Rows from block 4 of the audio encoder of a small contrastive audio-text model, named by matrix and row number. Rows with one number belong to one channel. Each number is 128 + 32 x the weight over its row's rms, rounded and kept within 0 to 255. All counts start at 0. Numbers have three digits each.
After each channel's rows are labels from the 100 clips, of 14848, where the channel reaches its highest value: "strongest on" is what is common among them. Only what is clearly more common there than usual is listed. The data: babble in 24 made-up languages, each with its own sounds, syllables and stress or tones, from a formant synthesiser.
# convs1: first pointwise conv (encoder.blocks.4.convs.1.weight, 160x160x1, standardized in use), inputs 0-79
# convs3: second pointwise conv (encoder.blocks.4.convs.3.weight, 160x160x1, standardized in use, transposed), outputs 0-79

convs1.141:139153143116087152084189047187090119156120126157156134110146148107139177143169215194099105172050132135146072115155118115114062135146091132111129096115155090130122104128153106186103102160092142198114136114186150153121089089144186152141120171
convs3.141:129118151149107153093178156091160173152128126150070100141112149099085136142167108179129139180125126158107163147161156099091104175134167106110116115099119106153148125117160115157113150141165121098109118141078160114138122141138125144142164109
strongest on: /ç/

convs1.42:154157049136164118138120163098131063174136129166056158195101104109133161100137122139155152132116125134068158075038110082141133134136087137130179085114102104134118189119159138150075095089122123110118101110149145122137202112162137118169144105
convs3.42:137108127182147119174164146122122129096088150071112102170096097135101087144088139111129120123108080123106082096162114113146178168149125138139098160146181065162105120117142172185173162143196077112158141127078114142124192109114111175135161171
strongest on: /ʃ/

convs1.84:155141145164108141110135094193159105179111119189149094099123155138083187122148119088105162187120105134075164089159154135059157100111139116121112133137114107156113149116161117127103093136207087140189168111204070156142153097077158119123122163
convs3.84:135144124178127066082154126123156096092142204087135116153080128151139073118140172105114079102103133125110081101107070109113173128142107117118190112136192157139114146118109145130085106108126195142120122104143126143162157127152137065119120128
strongest on: /æ/; /t/; /ŋ/

convs1.55:140156124159135116133149146061146124137103141100043124075130205085163156083132160133076143096107112100111124105117130216125201121146122121130124076155108130156123094119133121051150143153150179141135113238139142106084100134105069132114139160
convs3.55:067183108187129141092147130118134140206137090112232121166107212136135129130131119104036182076167085029157118125116140130143171119176137053129121106130098144121165128141152128120130122126132127131110129139130137090110128090124130126088131133
strongest on: /ǃ/; /k˭/; /u/

convs1.146:149145160100135115116146090155113152150142163134126106154187021095157154120152075117095132082061142157068141139173135098112083150147086129125078156160133117152115133173154115154106105200135166134110129141170050115126167087129183081122119099
convs3.146:155108140122110127155104059119051116111160125077150094140110130066121116133101087150124138109056121116136160091126127081121075084123138146111137148129066169196085110112139094144083117133142184151101079137146084107114120096109099093137110193
strongest on: /z/

convs1.136:164138107132125087115096119155109115203201136198161093089142107143151122147160085149144128183060113054178158115165141105159078120159232140075092138164086121110123167138116082105063162170089137119163098134119157077148154129138122088065129102
convs3.136:097126151128153116109100110109144137129130085151121170090114100072112209209148118132132145117161116095102114147096112075134112112102093138115165108117127129114099057090127173129096137106115129120159177128107193153127185085114242137102120137
strongest on: /x/; /y/; /ɔɪ/

convs1.90:088086141212091116071110048120148110125097081130126145152146118085149145108124188126148097111122114133103137125160145081161163095124072174130171129150119110093151187089139196089055174126119148152114108136110127155134169118152211144115068080
convs3.90:105125105161129150124113135100154118116155076158120160117110104071131062144141129121144119099111114106112115144099137150175143100158112172156121115157177243129162129078172130109084087107174105135134112068162128122132134094105118079142166203
strongest on: reverberation; clipping

convs1.150:103149185147163170132137148149106109107135122139059129173099095118121165130173117074052132126063137140152135116107173197079152122081112120097087127148116134164072144110107152164114127216112145120156143135134064139186190160148123096098078101
convs3.150:165117127154116134129156064115156084076131230145081154170127076151063117129137104131066153096093157100144134139116102083158175115176071139113108137186106136136115122140093158113123099140140123142144149154197130143160125143104108113073133134
strongest on: prosody: no stress; voice: child-like voice; /a/; /ɪ/

convs1.66:135096130169103104069109155148109158142105164084150076129115081117077111156111076177169180091146072130107170124178056116148111103111124167115148152110138145088117062149083167069105109102115173112098083168098152124152132129130142159132138151
convs3.66:107075107079127108132154170109089117099125103130093152147103088098131135107107112153078129132169101097183145125157154205087079126108100175122128163186150131144117144148087104151111170152129111104132166144112119102094125080147161101105083128
strongest on: clipping

convs1.31:115114110147136181166057023081091138144168125179114114094145136158114135074110202087064204123174116089070180088128152136139104100119114150079145136123128143124116160121163069136138130120152132150151129130175135137164103147161116097037140111
convs3.31:148167133120101121088098132144159088142184117073148199152160114107149189131139130128131140116126134143125154171079163170101161090102185205112130146110074122119132107122101127133015124067162105120097098132115111115145113143165088116111161144
strongest on: /ɔɪ/; /y/

convs1.28:129195098075146177149133080119066151181144103090125134158138129084166136112180167120099136100111120137113115112165115152162072104102121111121161111081106045134131111212123156090099117176074114099150125122160092178149117053123128174117123176
convs3.28:101094137188137141148131123146146112127081163096109152135116158104153150117189124125130172128165160160127117108203162203168149150172101101133098088149108095138106144169111139116169089152092152095120118187125133148148157106132063100120122167
strongest on: pink noise; muffled (low-pass); clipping

convs1.144:155138148103153185108160122118066109130121107128142206162131067181159088092110114107137147164077128106172137140151120137115143087186091123158103142074119180143146180070092187088113173110125134114194140139118108146150129168146098076093146203
convs3.144:166080057088141120135151079090144166078128121137134152057076140127137118095186144182102102147116131048170172122104092122165101096143085191197093143156147108122213127100130177128159157151139114132133159121098165160185153119116156118150134128
strongest on: /aʊ/

convs1.21:160117161138072152103101147000083160145123123140114122091130129136058150108114058098102142136138144120103154115102123118206125155127116146133117148130125157095113129118142123130174124111109150120092162143175128122168108099137134162115097136
convs3.21:122147081156000074109148126073097121105048132129127101159102113146148123121142219122134149113143132126133120151150134141121131144141154130114204209122127118064147122126117099095138128120105153117101183141144150143097113122126115126128172131
strongest on: /tʃ/

convs1.153:124188200152117071118101129192168104100141086133145136102101148094060137125076145106105129136120143144116141094162129152105144119106150107135139142155154140143115116133103141151132142100132132092191139097127136101099146074111174147068066086
convs3.153:089100158197144059177161141171156161153151145083124178062105128126140156114134157129139157136137117149091134118106164127138195215110137117137133130147085065143114147151083124150122126144141145174140097154147117166136117139143174124147163135
strongest on: voice: child-like voice; /t/

convs1.126:141139155121205098073083155158099156134155164126144139140103122157126088102150169107142116142072125112111105128218159165062078083117129136162158094096081130109115145114142103104118128087144109196141114089114149151066166164131138160165134172
convs3.126:086077098106078175125102165123078068123111076170090175068113146145130168108145194189131150148185135144099123134138116143142127189163135190140144094142173125113092115145112155178112093151073119181107058132176151130148141100125155109116122136
strongest on: /ʃ/

convs1.45:170188082098113115101085122110140138153143113185122156130107092186123106110185154084110154146092154105179125106093166096085128104114117115056048067061132121114119112045145151109140147155124146151150156134133127157119111121173164166176114114
convs3.45:116149081041138129137132164182099168144148125125142107181118092136128107093118131124094121131113119130097105154067107168144085150148179150122131118127135147090161132076127151182052160124125094154140128094147147136128132150142102081129048154
strongest on: muffled (low-pass)

convs1.40:179174090095114129121173120175104139181101112124130113159052109180089121083154162111208168087108134113109100098126205111110122104097125133148123149115113125118156162165117150075112104068171196111170105101142112139158146171165101117094152099
convs3.40:157152135102120134156125073170141138053134132078137115094123108158092149124128150110105137135158130155143122149170130114133098203111126110102177101126115086149137047127107137123077170151160112062124097122071057134103093155128138128083017184
strongest on: /t˭/; /t/; /u/

convs1.47:132135107135161114150099089143139115128131131237066151086157167149097159146075081083118125154087072116178113121128163138102115120113128116075157097097156149149128139119123129090142125130115109139123100161098171147146115141195107081181113126
convs3.47:062160172060103139129110167108122163136136163137111158108148141255142151166162120099075085070177143090108133141097107096209112118093077162178132116100156170143113171133175154113159044116105131158167126173103107169154121152133103088165119161
strongest on: /ɪ/; /q/

convs1.110:111141131104144166172127161180146126076115079159128106147188122078102145166117140101143120154142181095087128122091128180161131164120138119133202136133149137139118101154159151056145134162130133123142155125096092183119129133135171159161136124
convs3.110:160129175146074202118173146106110086093104141207125139117120099153091133123187108164153057131145083105160079090150181093164136152127081173118111128144133132119143090133153070077130101123084136129128121108133130126118112114132117124137126075
strongest on: /k˭/; prosody: stress on last syllables; /k/; /f/

convs1.81:161122112083146166131132068175133154137149165148115152105152090087086103092098119156146098142115105118090161136096138137094192142111115104088141135102106091111181193106148154094169136152150196150163086098116074102103154108097180145000136112
convs3.81:185112132170152157111110153163173164178136169125144099170171160130134148085092083110152122161049133135116098142164086186177122124142139150048131180114124131116166133171111140127187066082173151138125116143116113070086121122164106162158104158
strongest on: /k˭/; prosody: stress on last syllables; /k/; /oʊ/

convs1.133:165096079102160139125118165149169155131196102108175074130086131117120175131111137149097127164148129075094138103159166142169137034132160163148142142168158169084129104115042113142108148107100085084105145158115173096137142073090217083135151092
convs3.133:103157056084125114108182140107141137136123144150147133171075160127145146100148096059102133183180133128094153130147129165109086135142145184146137131134048119127146131178179129125150185118133153114140129088140140116168147099161143124129126093
strongest on: /d/

convs1.15:144174149177081195115138158126136210168252164102110141131170088137109097121077136209142142121204106120130193138109119153093132084137120108142133118100113130121164117133169132113029151136131104128104122118166127080126096101113142155114152107
convs3.15:140154100156084206071112149089144110143091120138109119119108110094130197153133130103135126129130101105131112175119085119100135136097149103164076117116058158131133101137126158115087151124114124197108160091141141153183084137100142120133176027
strongest on: /dʒ/

convs1.124:167212130086124129117089079122171164125098126149107163116104089112106106100130115100094215150107081149161216140143129102124105107142146121178141155118126150106117118087124118115152178182146141136186118162126201156145118096099153087185205181
convs3.124:130140129143146085165147088086080176118095107073151093108147132151147115144133102136133170141112143130095163151161138113127137103128103136148122118111084131145142092120142105191129172190160128178040084087151088129040153081066148182121092162
strongest on: mains hum

convs1.69:134084104137103085146171106154181090132101092097153073119146132124132119162123117098113093189129111178180124164150146117135074155131160107069087114101085094092106138094175085143140133148092121130161193121105164110104177199111112167090116134
convs3.69:140151099079078153118140150147132212101131123111109206132177126089114117153105136140155114107117109165088101184098085099105064121116159140043132159129122084160146120091129110111117193110158094160128130110075164180123112139082123014156144182
strongest on: voice: child-like voice; /w/

convs1.24:098152139148113119107132145121186134113156105101106078135108175142119141099170097166101119136190121099131119085085123135095148161075078168150150105125131172119116083106120097098138123166097118094206108114203164150148139099156155161142144163
convs3.24:153128136130066147078162099078149166154139132168136113143129121115141121156165081077114131145144129131083187168114156134078158155129112079072167139117124133193114188124119096125048105148131137136048144066147177107157109131185148074128061072
strongest on: /t˭/

convs1.88:172092162120170178093115147112208130135102134097152090110083138137135166103119151139097116154111102129112130095160126115140078118131029099153155115133119101113111154141053196092192152083071100073141082130141103113128083123142128169123151175
convs3.88:120084141124113178155130141112160124139130153080156161118110118113134111148095133090155120126107121115117115145213172121124142157152136116122149114129147108157095131105136161142115123113154171074142163170152115114170172177138099117162144130
strongest on: reverberation; /a/; /r/

convs1.112:116193108127138095130098116179082153125134161087127144098147167105121161092097057146149219135092128099107077110139098126071107146112086158150165130187132106155161138158150155072163065192099124145163099146114063149079140122135110119156102113
convs3.112:160081175131135132152156047200145107066126083157144154167120154119148096122123150160121119163133106143121146107120066167128114156121114109097143103163092107126095095139075079120125086163155118141178151134193082150128101134102121119172163118
strongest on: /k˭/; /w/; /oʊ/; mains hum

convs1.154:130128115108131182103050116132095122154093174117093093113107151080134145123113179120142206143112148111094123120080153134135095042114099150110163153148043089143123123137102119138153136127189113139108139125166142138167142120140153146128124159
convs3.154:134140161135127115173114169162072176115074118183104082123073077156083067071035099091081109092086073068125089164099113111108125104127131157102099057137155125127106175147157133128163146108139145115079109139142108084129155162115089123091098118
strongest on: /ts/; /aʊ/

convs1.138:157106193191083112116142156125136108092124133116110114128123132132133107083150160156166209090149150110093142119160194093131156147175148087141082156137132148189124091151068131126186085059116168125102115156158162133135146112123145110115138146
convs3.138:110138148127173158201107168179115171119193168158160132124136136109136124128185138133103142134155125169097109122125082116131190143138166190090113129130103176167159122139100111222154102111125109112100165114103110097176202164073134082144110132
strongest on: /ts/; /ɪ/; /a/

convs1.46:131150128132094157151076108121117116098045180144116117094128105047061168138187177100098142136152147163097159098116145141151133075149116082108104117164120129163167140160108112101125107161166089152100107145159136119156137140067162143129118140
convs3.46:138119114149162109108137149138159127124094112202135153118135124119117110158128108089142124135074135112150135130130142096042157089059150125074160125146109102087145086086061137104134152110078126145085109077153154104152105121126098120071146161
strongest on: /ts/; prosody: stress on first syllables; pink noise

convs1.114:119191150123121126102146170128132115131143194136107113149151143152134120071070160126105150168082123145110112154123132116127127147129102137091102126106035096135103186115063133098132155115098131159093100144163233092139168100181123092127119092
convs3.114:099149128144127157189164138116136167128144121145156211081177143139145159189150110188135192135144117133155137109176103113125170172131145125118123116115168091111100172141097143103155151125117105062102087147118154118173077116194164117106134156
strongest on: /aʊ/; /z/

convs1.25:146161091151142143153104118117100146155090080138117133080132113138109158115117173052117147217108161084083124130138191120151086077140082154119144130144143164133131134137094182138133155127115146087147125133120113115109128122159125165139000110
convs3.25:092147116115138051145133070092091132140113162070127139150101144180148093042107080086166123148096143156101079044169092137162119116098158136068160140151109029125162033128119069156091162193065148117129133116129060133112132104178091127110106088
strongest on: white noise; pink noise

convs1.54:102106163117181176140133146075151116137165126153108138123102099122099134106124069133081183176108094140137177121142149140161116200129140087091107129144061161158110132118173110124165149114051092089106056128119074129162127099174162117075117144
convs3.54:125145092132155020140128126159158144148135144159138075136094122194156162032171182155135127147141110137140151126132202161114120138168138153101130137110089098047124161037132132147082141120092112187113178095102170140063112137072121068095134145
strongest on: /ɑ/; /eɪ/

convs1.27:120145117123091112116105121070152116168143139141081145171124169136139135089140114050105150113108103126107113070129160124121061125161118141121148149107129155133141101134180086123131141133147084135153176112179161112175170076114128140147124127
convs3.27:158110077150182158114115113144124087105131081162124133144129124120100159121103107120144165120154115137113152082129173154140110167161147122133193152122135098215147210189082135154154148095103155117103137203107109141150089115136168131098087124
strongest on: /tʃ/; /ə/; /ɣ/

convs1.97:081107066130061145191153065192177164142135114128110105035113129059112136116157083141128138193131162139116140122134149158082132087161150125132143135131095172166162159120154138174160075136154085139115136092111158082134114102119135159127078165
convs3.97:121137095195115142129062142175130073079135131093119119101145102097107098136106134121137093132145104099035109130146158088073131133081171137174116092113181179112119131101114138121185135199135154083137157162136115135072118098123115155157127123
strongest on: /x/

convs1.157:130103091163138098133109111115166107179152178078166060206145124148146148128109097099129126114100198125109129135111128123069125098162174133102135139124167175132140136158112113100049111087122199146091111146148155136175147161149119138146168147
convs3.157:112085100081119097120112110162152089144122149172150200138172149172109097141225134160127143176137166160146149204162082153123123163115136108113109142153161133112104160101087171096038075173120059089163096111126110121115115090163152086112140141
strongest on: /ǃ/

convs1.17:130121131086118146155118158169112074107164189139193113196135108177102141111097154110159099109128142118144077152109118136131115130165105108109104164146080165121152152087161099159103133121126145139144155104139103145096077186112157077112157183
convs3.17:129171150137151144144082137136119145086113187106149135077187110125128124135202133174152143109113134159130100130119125130185171116111177144142188195121102186107148091090137200172127137152135104171128118186104170120099123132138129110178140129
strongest on: /z/; /g/

convs1.49:143139165103194107180186140130161120118147154129124201106070097142058105086103166100131173159123121116096161158083130129094139166118129140115133124129118142102117118135226112110167137124156078091086087161123093119175104101083098135106120115
convs3.49:129064155161102041110061171152078128153128174129095162139097114134107139110121165129113136107128121107147172157138136098143141096148074126110174149140133145135100153103108133146135145097075113141120175178166120155123119156074148127140151179
strongest on: prosody: stress on first syllables; /æ/; /ɛ/; /ʎ/

convs1.48:122162103101145110152116210110126078110111139204118176107143129134133136037116132132140157123116118075054136150143114184131107158102192145134150147137106078129152147156124102133167084151145127138124117138154086133090114137111107118106102128
convs3.48:145168096188121126124143090134196076129084110157135129129144093128130138130111091115139107107139098131165129063077105156110148123119139116090144055142096094149116129136050093183091160121067123198124114107151135086149143134066091096053110099
strongest on: /ɔ̃/

convs1.130:135145109172149209130100139103156142126092098153130158136132077122081114122140133150113181150054165144138182103120144159154131167124123123149111125130116126103097079114077117128145094061118145212137118141119107160131151141128182148140105177
convs3.130:122172136126115112086186086111160143152143121148105147081110108134120132089099056109134100097125121094099117141087006086102140063127110090138173089107095080164109128124128104159132129125096150215111103157092126141078154115116127137170098047
strongest on: /d/; /ʎ/

convs1.142:088101099173181154067078133149150127114063145106175137127110091141147135139139101102109099116126118107147116241165156156121123140129080175146068114104128073176112107144141105154155147134138157146177097131151126093111149121103128164113148181
convs3.142:151088141168143118141083149134098146114077123119145176122097124100096104060054174135137081113142115131144156079153119133163117109071136146094123186128099076177108096091141038167077131178109160077106147173151091145126116130149120116095110129
strongest on: /t/; /u/

convs1.61:159153161164183085154150145098137142138133136142131130176136112076159157137128106127072095112121167108159085080067151134179150043093100111115195120155135132118127171124079188157154104097037171072130145129126152130107132107057089110107135178
convs3.61:127066046120112106128125135043126082173096086124090106080087131097098095142102092160130149111102106117107068035112180140108100162126219112121146149121165145074161145130157097067110157112115131106159086112161143107110182122184106155136128103
strongest on: /t˭/

convs1.96:129106120146118223129129065166158132094138101170138099109148115091146151102045112114108163114108115144099164132082171147139112099197105073185133093115091173126147143078077112112188152135097176170129137128143092187093129135117162113138119108
convs3.96:114156122119127158141135220127156188144169135171142146107144121108125106169166119095116120123153109124135094198122086136116089103164104074123129028134083089099143181099119094114150174114112106107144151119106169088168136110105094123097144146
strongest on: /k/; prosody: stress on last syllables

convs1.143:100118076155157154124116095128145078116168085112132132111133167125132090150061098131102141102132085119111168092149134146132170123080234121054108124113106162165140128145128128129127130192106124146139157111150132182110088146130146110172113118
convs3.143:158164129123149092095103160145173119143107101153103078175137149126128117144101115099142091141146127122137052072164152193106147126111110111076176119138125114121120121136139152137143127143133097106088182147132158147137173107188169137147102149
strongest on: prosody: no stress; /ɪ/; mains hum; /ð/

convs1.52:127130073151152162076124149166156119149140088121167144155174073100124119110108131115128138127124155136118084133063195076162132102134113148151151153145160049103166127101102157172066165101202125158109122133147122104113111145119124148098093150
convs3.52:128117163127105057160131115130104121092199133094121121145133141185124106045121108114136147140170137108157062115145137140108092182098089118130083139133149088110134204184152140140113075125100110093138196128123078108165125125151140164146161103
strongest on: prosody: stress on first syllables; /x/; /u/; /oʊ/

convs1.56:132117161155110114081144137057073123140098159129204095087128126150179127145141126163173165153090112112137189131092124149052153142183160141121106084160121103115103151171088128118145098146030123142102032145150139125178106121146121133112139202
convs3.56:166130184177103157196110166139130098142046115131151067135197144107137163176122116101127098138097149149143140119083113112089047111108187124157128149124121086186165099135134105127139140142120143153101157118174118139110087120117063115143213120
strongest on: /ç/; /y/; /ɔɪ/

convs1.0:160134184140132111110163143130057152091175160131144133142112094151060120109113175204138126066097039073117162124137161108106162174119094126076128111116090134165154085124122119124084144103180138109131109155145117103120190141092136106133095121
convs3.0:157095050133083109072124120090192035119133114143156135196147129108130108124090124153094081144127130154099174170121134165132160123117196117085120114082075122149159175120112096128083098168136128077103134044183150125121181082131138132134133084
strongest on: /ts/

convs1.102:150099145149149089195094103120155108082189154081169095123106196092159156130143086109163129123144087165065129130120124099108129123113141145085091165165098142137138145120102103153069137138153178124157136103185100162143139120112088089099124114
convs3.102:078140148137098162122125095145079140116107160133078131150181144128170158135170132165172128135140116183093119161096200118120139111086155169157119118123143177079098111111081159090173129049166081051109117108134126077138116113089100198108107103
strongest on: /z/; /ɪ/

convs1.64:173162094083135126119130177158125187130088179140117041087154144141130129129128117086122201189067131135144172093111133077126086130164122175104087132145151150167141139110129124135162137117098091114151110126096118106120135151143110100220163145
convs3.64:090149106107127080163066133141157111107124108127119142169049120128130128163164113117129103116110092098118102167046142107114158126131092153107106090112158166132129088056099125112119132124115147074129140118086216121147136122086126129129115091
strongest on: /ɔ̃/

convs1.113:080161107073190097097108121189164096156139182184074028146131109147098113140132167121133122094180090114136094110118138123103055105134130097135158131147125110153104114105119133146106138155092096140113156124152138149112125149145148122099134139
convs3.113:182120170096156118163107119156082181099153179145141144127119111217146067172091205085143147124124112075154131114115135143141146133120155166135185152103183127125145150181205130132172152115147189108127128143137105148109121117136098188115142196
strongest on: reverberation; prosody: stress on first syllables; /ʎ/

convs1.39:126133143112159190096176123103147140186090098203115116146150119138151121072095154087065096110141166136126137158203097133076142136161126175179143149149158067136109103120152132145123163153164125143132119120165165164092161111163128117146025151
convs3.39:164109175117111149159131161142114122116154122154132166125148172132124144142173156086158152168204144153192171193109087126137102108119121131132145131091122082136111156151139127137123084080076151169129101126130182113093078094131171121107116148
strongest on: reverberation; mains hum; clipping

convs1.120:141137070125108161158125115149203118167136157090183140162100117113110077115149110102114118084119164086141198110189138079135056075121185092098149115128079074155068147139137068146148115121098104120104127179172111104076103142142124139133122124
convs3.120:117102157091180152099118057121147131120127134202151149143052104077104153103101142098090115108148109125146164139100130105089111155140092158166126157176172113144060150124127147159123161125102145103126150117133134118131073136163106102157136149
strongest on: /k˭/

convs1.16:150089170142130127055147181121192147094110116092171096119105083163099165185104185180106066146117113078108147141148051108111117153135098153159157105142160192108112151126093077138141086138118139115125154135106052107125126103103136144113055128
convs3.16:120132117172103063146177110125125060149103122101151084141113149152141108054140087144151137153134172097158131111137103124123074057111132125066102144122173120145122137139172072149195143067066142142113121170125129124135096090185124150166100129
strongest on: reverberation; pink noise; white noise; clipping

convs1.115:143167101084118190138084137143074087128081081106119211091191111137165098159098129128106166132099158100121147162160167124186104048125104159154159069095129131163061130096094120194159120146131107150128150132143050126126153069160134151130150116
convs3.115:098114159100133152113052075095113105047111185094121101116143149094143131115156088160133114164156152145123163165115131140147083161113093135111123120124097095166128165174170183096173113095077157134124141112057167122090135116181100075109050137
strongest on: /x/; /θ/

convs1.152:024122127149119103188118114152145061148172108111150170184161078119096099088102132105135075124134222100079143115085124142136133087146147171137111122178117132131134135122145116174128159101054132133158138132102146098111083114115088124186078130
convs3.152:129145183112086093088116182165100175112113127112101094055140113113145087103117102071077112094158155120173136097121127118146103076171161079162099152136148139116184128150197112175179153196166107126077161199118117106134176106179094125095107134
strongest on: /x/

convs1.50:137116123112148098059077155155097131077232106143069131117146175106143118093088185106136105129079148093200096067141138098108178119150100116161108128123127119143109099153137134128170149081154134192153105124165090132131138201102157119134179123
convs3.50:112097119140154121125145110080172071131110103197126115112138134183137127183107114120136163141119120131110149165124127147126151123093141153155125101124121133141121124152162159104128182127126077171088142131171123072080188130155107178128113133
strongest on: voice: child-like voice; /ts/; /s/; /a/

convs1.8:132132175111083178106140094148088139170067144135124076043133113113122151132144092088119095169156139114079094149113145084158116112155132157153132120150125118161157196121149133143153114127139107120156120175081167129149141171131103120101098115
convs3.8:123107057143082121097124156015180164130083073103120143100153110093105151114138116094110139109149102092119073102186103070081107114120116110173173065122181152151160127158123103122074118104138103066085127179121154097119145168163126139138145089
strongest on: reverberation; /t˭/

convs1.91:123141113077138101119104114195178141201088186094145125155116127126146138111153112113157140106164121158136151145112134090082129171100135130111139111130109119168158123141182100124081181145165192151060180145142076110124120107102143132127107150
convs3.91:095119139096096130201121107056095163141139116124151122141102149180183157175103085154170138152118144127177203143146167152073145099121114163112144108131146145094152222145092126153121089126132170096087205122091164117208112115105128140135149123
strongest on: /k˭/

convs1.111:138143163140099131127116118170147111148152149113137166112119105095134160138168115134138146164114012070133132102108131081134089106118135155109128106139154114146146174175098138067106118148155186106121127131156130157092113096065144072183051101
convs3.111:117205163114159157186142148168146109111122142154169083150090141135127147103172073151111136119133118149144124116136136140123137141115109109184154153119153140099155104238117122114146065050096137076124124139185092180096182154131071204140117118
strongest on: /q/; /ǃ/

convs1.59:175100111081105111146102077094066167103119149095084115100053107149095057197105142098153117145148074095154174099131129136130181150109108135144103110144105124106087166114138169093110200144181097126097167101118155110095173149136107128134133190
convs3.59:125098177163143133076085129107117120100097213165121126208048139199126097160114137136136131133138150105148105099141220141149145075057115120047111138114156117112113092176115104149146115086099143135130142162169088125125128147154090169096133120
strongest on: /ɔɪ/; /ç/; /y/

convs1.70:115105114175140139137114137131160070162086120129141116117115148199141100058120119123098114153088139113121084106215160108160111162108088023120207136157138092106138144143152159150165138147061140101117102143143115103103106172083110153149135140
convs3.70:133122160147152141159113159103171086075080171149120119121141141080137109140175174127168159126162186125162087069134141163179142120182092133110157119072132157142149128122180114138205119111165150158055072191105158146140077095156139121156125147
strongest on: /k/; prosody: stress on last syllables; /u/

convs1.128:191077141103131111158114124131145157093114164110081108076143116091179120107128130110108108123075118164174137184144171194096103130084184099126116058082185103126133090138169111103153180090131103138136085149154114112105164117153203105145145192
convs3.128:177126157182155107145190123136149170191143093107114124097121101155155112155160122153230115108168180077153152134099139149185160123116099103139146138180121154158165126130171135128134127162161121113090125150098144110157181087119126118133137140
strongest on: /y/; /ɣ/; /n/

convs1.140:099112062134136142184204104080167094106118100127140176112144127117191104134159116136135146124116164085180103165110142091180115097099113097193131109103177160052117130131157138166089158152111143128096149153149114137148101096169155108087184131
convs3.140:126096113129131091032059088182139143105121188105132139084127115200190127132134069121165150110107153115154150113101135075069116140149160172092147157166137089135141120091144121134133131159183097180143128097128118084113135132133124129129144169
strongest on: /tʃ/; prosody: no stress; /ɪ/; /o/

convs1.89:140095080121160140070134164131087045143113155151128144100112133145091154141115136103150133141137091089179130142094167117184062110135140111148095124150181142086151104123168176106119121140154101125147150111166136074119213148158140135130123195
convs3.89:103076088143125134147202141140106161100111065095100130159178089116117120158132133141165168141128120161145182158155114126162185165056120115145163144125123139145111123084134162145133087094094148113060107121096141115171099102131150109178101181
strongest on: /ʃ/

convs1.68:145122147101120139127156152101126165074135201132133186103121108159129080170048092174096121086170143237106157134140122127151158114250122115122134121156075099082145141149097163117161123152121159075122158139098096092176144149098106138145105074
convs3.68:130126149133086138109155156145144065194147123172141181132140121131151170124112090106130146144106150120097081193157063127132107143142113111136130093131102127076036161211081200177126108134163066132081115159162156125191126162082158162136153153
strongest on: /e/; /ɪ/; /x/

convs1.82:150152137160152082123142112114096071176094139144088148189210105109159102117165161132155121171120144180101108107133154124096129104113056115018168163183137068109177148135106164195141137107131103161098123201124117162110119111178109195165150152
convs3.82:117187113104146121144156126146156173153164142110134132093135148158162160169158134149157159154141176153142162129111097162127132147102093160129162132149114133123160108179097096113116183136135108112160204137108154175164068153152047094200104211
strongest on: /ɑ/; /r/